A small GAN, trained from scratch: discriminator widths [96, 144, 208].
Rows from block 8 of the discriminator of a small GAN, named by matrix and row number. Rows with one number belong to one channel. Each number is 500 + 40 x the weight over its row's rms, rounded and kept within 0 to 999. All counts start at 0. Numbers have three digits each. After the name is the row's rms in percent of the matrix's.
Before each channel's rows are labels from the 100 images, of 14976, where the channel reaches its highest value: "responds to" is what is common among them. Only what is clearly more common there than usual is listed. The data: single printed letters, digits and signs in grey, bent and noisy.
# convs0: first 3x3 conv (discriminator.blocks.8.convs.0.weight, 144x144x3x3, each kernel summed), inputs 0-143
# convs1: second 3x3 conv (discriminator.blocks.8.convs.1.weight, 144x144x3x3, transposed, each kernel summed), outputs 0-143

responds to: dark on light
convs0.86 099:565518551512490534559511530560534525539521507558504553534564534579498572508522529549532514468485530510505514484561523542550513459530563505510482540521527469565562476549504571528512551549517555517522550471546549581576490579500567571505469526478556563485486553552528492545503517471467509545532484542560504502537495552616543545499532510511532524516492549463509566502503530503488510569562602502513491507491572536483517556556502513513523
convs1.86 097:500412475466459486479446495463486551491574553530513520427495551476550455454464468481465486481531542537457483509511544572563448512511494491481534465485510501530418483593478486525520451525481582554489465519522554582475526485484536492565521480487537583500602442497478501541470523495438432546477531518456552490478535477449499480542440555514427475502553552498458440536477458557535460535582510463507525504519529519479461438505442528461476

responds to: dark on light
convs0.51 084:509410471491462499508509504527517505511525544538477540530492586579520505499504505589505509561506548486528484537580492491547540471512496535482519523532564459570502522529492543491567529539495522552523467486503521566609541602488559531529553523520499499468499473536556514509521481629518454583484495474510481493465545508562522575485516511515498475541547555515445555513500478574476500527522535518521502550517606481552575498476542549464476
convs1.51 112:471446464446469440467406487459451503563535505508545526439455503454537455466497508432408513499527511534461494537437515522495477481465420452471547525499502496524519482533512463540534447501458526518511511509505532551471526443470520477507496472440493539479533464500434473545475551460435425515457517500452533422482499480445440414525421536524430488479488509535507505512406455525513434518529493451471530485491528532491489377488424520452448

responds to: dark on light
convs0.129 081:539489581502505518547532541483602514481480569522503540514539570549493526515513504552491501531512611531536530479525531472524543490504558512500505512495559515559531515524509539521453543519560510542535528516548526560554584595487529548543521524569592506487512591522545530567488442538525531516498484488520553435558500514533540473497540491560500518592527572512515545511527519543561561544531515559475491512526469522522503501507575519438531
convs1.129 110:480448431489476413442451452434462526533603535532520514432438514500551448410507503444462527511553543513445510531484518549517500508475479472475538450464469524509473450526525493570514437541473540522488501517522515570484562447474536488537489460493509502501587459453494512523439513474475431465493511538487579480505520476441441448549450539530431488462532527526441491498460430510539421519523495483490529487493566521501465428515453550451454

responds to: dark on light
convs0.75 092:499483563514536526510580516519528512465520489528546564533545518490559551526545496492591496534597526542508573522511518472530507581469517538502460486524495571549486468515555526532507510503509539496524526456561513565494551564574500548483531525498535550493521548543541526537414569431574556530575555541470494481550557502495522469502506533477566521486497459568469505540527490529581510513499564548529561467512480547441500566539530539539469
convs1.75 092:458390460505464477526475536434469532543564520484502499473456521539540475487465492520501569434608528518450555529471515527521485414471477437492529498470504521527464482470570445519508483531486497513542451548533538535527521464432507431538453506556485501556608447474489502566452566489488465496479565581489575512496548496477456535538456488499468463524527546533439490501461463516577451507531539459491506468549531564499513483493457551446488

responds to: dark on light
convs0.115 076:485449511499520505533546527441532550528559555580515554523566559571496444532553472457479512542511533577549489547506480517542549542481553476501483493505572450516555485524516535506518569560536563481473518573541575510532533580512561546526570523466535546462544504549528482569480540540461476519516481531480513483528467463566532525500500502556535459514525512519508427519480520558525530496530535580501481541568579508483544491481562532497582
convs1.115 116:490455447454452463469416466408478480500539530512548540451445494484520450445459504461449521480537528513455503554469534514550452506484480449485584468457467531531491445529524438515555440519477530528469475509525531537441540437467549483501471492453518472507554456457451501488440544459453454473448516524469507439453515468445486462552468495517418455492527559555444479544409433518508479503558462460450530475451541521483494447512448521436439

responds to: dark on light
convs0.13 069:517523532517433481533478592477511503519446509505569533454536504543489563505510550515491572534503555462514526499548479513531540500515540461530520560590507521438512565468446505498521545494534530525565592521525468523546508586459598520515534492528588517534501558471545493479439475462491461497443465500549511453532507581522592555443476465488514456557466497474494509493469573514439503505531566495500480534529573437479509509536561476468545
convs1.13 093:432435476505471442475437471407476558530531501525523498412449525509551444437478501495419514483543448532444507554460529562515509500502459464463519463491464505491492481549487438523478453530472514494452453531480538524432541451482539448514492418469505506470533447482438498530433506481463477504490541535473583461442525475466496434534498507498405442490516592511449488502417475498550448489548492491456499481500524548495492442492462562432450

responds to: dark on light
convs0.143 091:435473494499534521529498482424527503556549562549539568529517559528506548479509482572458483521538536523517527537523492561553551463557553527488519500562572525532503503545475531513523535517543584565503523519513543566508529545487579568523537523521537546535518504576589508583499502535463489542476530444532481466499555498520514542456496498548544497552509512524480495519528514614433517526562535550509585524535503549531571477481527515477565
convs1.143 119:466475498490437482452410459457495546532530506575533510441439541470504440455471508454451545527517520538447475541478525551544464540445461470470567463452483500526456441512532445560537447516468500526470499515521542553444542476431504504508467486460531456470529475491439506525441536451461436518405496513455517425463504469480473435562454486512414439446519519528461447535449459523510472510554476475439515477480549521481426441521502528480460

responds to: capital
convs0.110 105:501505491482482458507473515476424468550503403468466425512491468532425503477470486473422471384436434449470445477500492419485503456489522439498466476517420439523448483543422528459505537471486526438478457475508459523436530475413500462495489538540439457512517444455535492446493445495431426485465528454461503468498464497496453519496504525483516419469462497451493484506492537445503560491453484482465524416486552509487457440505480527476543
convs1.110 073:465568498510526544508501514512611530469484495556548584471507556497507484522517545526456509541453515538525439487603549550570527552556533527485550489535565510573473511503505534520510523518543493577466494522509551523468561543513498613471590451480553543490486493563490513503523535498491551592525489464513519485512512441563558500517495505476476540578499474466518502552508522538480494517571586566470508579475449494507503542502490546521491